A small sound classifier, trained from scratch.
Model: 6.51M parameters, log mel input, arch transformer, norm layernorm, activation geglu, layers 8, width 256.
Training: soap at rate 0.0021, 11600 steps, batches of 256.
Data: 26041 training examples, 114.0 epochs.
Rows from block 5 of a small sound classifier, named by matrix and row number. Rows with one number belong to one neuron. Each number is 128 + 32 x the weight over its row's rms, rounded and kept within 0 to 255. All counts start at 0. Numbers have three digits each.
After each neuron's rows are labels from the 100 clips, of 14848, where the neuron reaches its largest size: "top examples" is what is common among them. Only what is clearly more common there than usual is listed. The data: short pieces for a synthesised band: melody, chords, bass and drums. In brackets: how many of the 100.
# gate: MLP gate (model.blocks.5.mlp.gate.weight, 672x256), inputs 208-255
# fc1: MLP up (model.blocks.5.mlp.fc1.weight, 672x256), inputs 208-255
# fc2: MLP down (model.blocks.5.mlp.fc2.weight, 256x672, transposed), outputs 208-255

gate.568:228131089134149099128143115157194159133101065124083132111119160153138148084055115122134119128163092131098109179149131168130155069162145152095100
fc1.568:188156110107074072068173182124122117110175135159111174155126193129141135146174081119070150139113133146112102160169066072127091089146120069096169
fc2.568:084124107080138178169132147114124130144160159142188076099144101162146182151155193136169094175112145111058139097177110120112120131158135135114093
top examples: square lead (99); melody instrument: square lead (98)

gate.492:172127149175130127102089070135169124149084115115122089183137139163160099114180055122115095159118124103113134164178096074147120130108156145127154
fc1.492:108157161105118143138151139117146140122187160135144159082094114096166145155169050142092099179142078145099104181110148186212139163165173131149151
fc2.492:072182131140091140125096171145141111156135126144112079141140124179147149094122059153178081125137143133110148121153111115106138149103140074105104
top examples: saw pad (85); melody instrument: saw pad (78); electric piano-like (27)

gate.299:102124070133059112087100124148124128164081136142139138121022109116137156125145120112168091135101140136154118116104128136170104010171127100106098
fc1.299:158126121118173202136137139098130096112170166092143122159164170106107116138081157084110151082145122107151200164113161119110105164088130126195169
fc2.299:089056124083127148133115123152158106104120138117117075093089141101153126101156156159162142093076078192129082106138151167149160087141159138118089
top examples: saw pad (47); melody instrument: saw pad (36); string section-like (30); melody instrument: string section-like (27)

gate.434:148152082132168144147104091140162122125127100120159082155170116152155140144097109121124084151121185172109174079207115110132103132097179125118172
fc1.434:103136139122221065146135146137092143092100121166136099099147128096139134140133132120157131076139120066102147157041115204146108106091108128216125
fc2.434:182135152095150121105109119077182089133149119163152167127159139180156120098087092111180160160105104123153101120140113135102080117101108163153137
top examples: saw pad (80); melody instrument: saw pad (78)

gate.381:102095101103119149110100166077175110087145064119124111090124157123177121148124183139142165147135169081214086125117156151118180123119097116106104
fc1.381:071143092138186174192157176082110043141158144157129143156150139056141086108128125092158181149112206159148121074138112147190143146110101079133077
fc2.381:183136165054165138142093085087162111156134105182157169083106094098182152150127076146120099112167109130141076191158136122148100087101155110073171
top examples: square lead (81); melody instrument: square lead (78)

gate.305:109109095101148078111171133121121110134155165053156091185158123151171103132162130089177155141166162090084120100129140074138108192089081124119130
fc1.305:123074113087142087124114163092167144125103177123024141180124138118126118138149089116139142112139109136151179115129198087137124078150115117146096
fc2.305:096100132155109118104133124143082163174125174133107162162093157144156119139131096198136044137101096154135133113134095158104142132080166116069129
top examples: square lead (49); melody instrument: square lead (45); organ-like (44); melody instrument: organ-like (38)

gate.350:188098140140095084165087063158095078145118084160153123112057123068155107054176107130113106073164094100106149116108154175096178125112105145134153
fc1.350:108161065075139155088093130113134174093119174166131084116149145085109174149123148117175134166084142086133146133171111111176064080173151128144139
fc2.350:131147141207176135166118202151135142148120173154095173156147096184108121176125185108093152139152154194138119126140135163132139096182052145184088
top examples: square lead (96); melody instrument: square lead (96)

gate.325:193120093125117159086134160145117123115143111171119083108099166163191140144128102125180132136091125104108077139114050149118111127099118113142122
fc1.325:072138175214126058147126140137167152115160130124148125181100143137061100131103156165064137142085123119104064131169087140058125098136157086101145
fc2.325:108111092075085117078088096094092153081127099116102129168131120135091122152166135163127127096149110184147094083110065150142112158111132103154150
top examples: saw pad (96); melody instrument: saw pad (96)

gate.293:075098148150119079089135126120101142157193160146091177163168131123076145114142100079101157211147118159132147139080187112101134154097167139126127
fc1.293:139153055108106175093034171145124146169102088136096155073117106142144102096102123158126128092173130057147093112162144129105165123153094127116150
fc2.293:174152090158143116066106103154147127134091170100160142113151069128096162150134179090131125107083081073132114149071146115134112173160135091133106
top examples: saw pad (55); melody instrument: saw pad (42)

gate.266:045033149175129109132175137069178090117138139139085148121095092142096090121069104105087190174147140141067144121100185140110127154073130113134162
fc1.266:073168097129099110117121111107135116102132131138102101150129132089156153118200125136151159048104106184155131105094175102149124095091106076100108
fc2.266:145233138183106142044162133128100107097085138097154111125126125118115138142212084109160149126101104184085131112170131124100088172112122090119139
top examples: saw pad (99); melody instrument: saw pad (99); open hi-hat (42)

gate.368:154094099086121165137123092149077123178109114156110136143086106101116142153186115141115130084127156082140144080152141101140114144166083124194076
fc1.368:120108124141118113116117172109132121118095148116121138112151090132124201125110102173114129174158152156056185184122211165083129023164165091096120
fc2.368:106171096091104136103111136117125143132168146118135165050179162130159085150091155093177128090194175119108107042137146159167107158139137117112136
top examples: square lead (35)

gate.480:183143086178180086111147123130100143097142094116129135063091156126137130190129106135068129180150086123188094153167138063164192129142073110103086
fc1.480:198121134121176108117168110147133136109118078144109125102087157118150122186159128128093127114138095143170104111139100123184155144172049137121085
fc2.480:091128145105160110189190173127085124123111156133131093164126189140107168085111118102109127136103137159143186083076159136111091170218145152135164
top examples: square lead (99); melody instrument: square lead (99)

gate.200:117143100117113153121131153136097109187159137119162116097179126136125134124128080110087101190081135062075099133119111097111081134134179084116118
fc1.200:097158162176176071090132135104162065131063132137141155165094099138196126109065143133088106110132109105064192113151123104136159090155104130141154
fc2.200:159097096195074061168143143099147125183114166094140154141183100108151122107138168115131105175144163120123116120161053108092091115052095076087145
top examples: saw pad (93); melody instrument: saw pad (93)

gate.240:156122136137168161117142133095104109106171095134172141149139108106117169099119123116089124106121140086172127163173132135085094101158141146103198
fc1.240:166085153159177138124110168175148048073101161141162152101065144089135124136110121110102141149080119110136111105111104132156185151125078168093085
fc2.240:135119122077064106169150098094121149098088143132127129174084082152116214060050106109079171109095078139131117152159116163093136156141113098099101
top examples: square lead (98); melody instrument: square lead (98)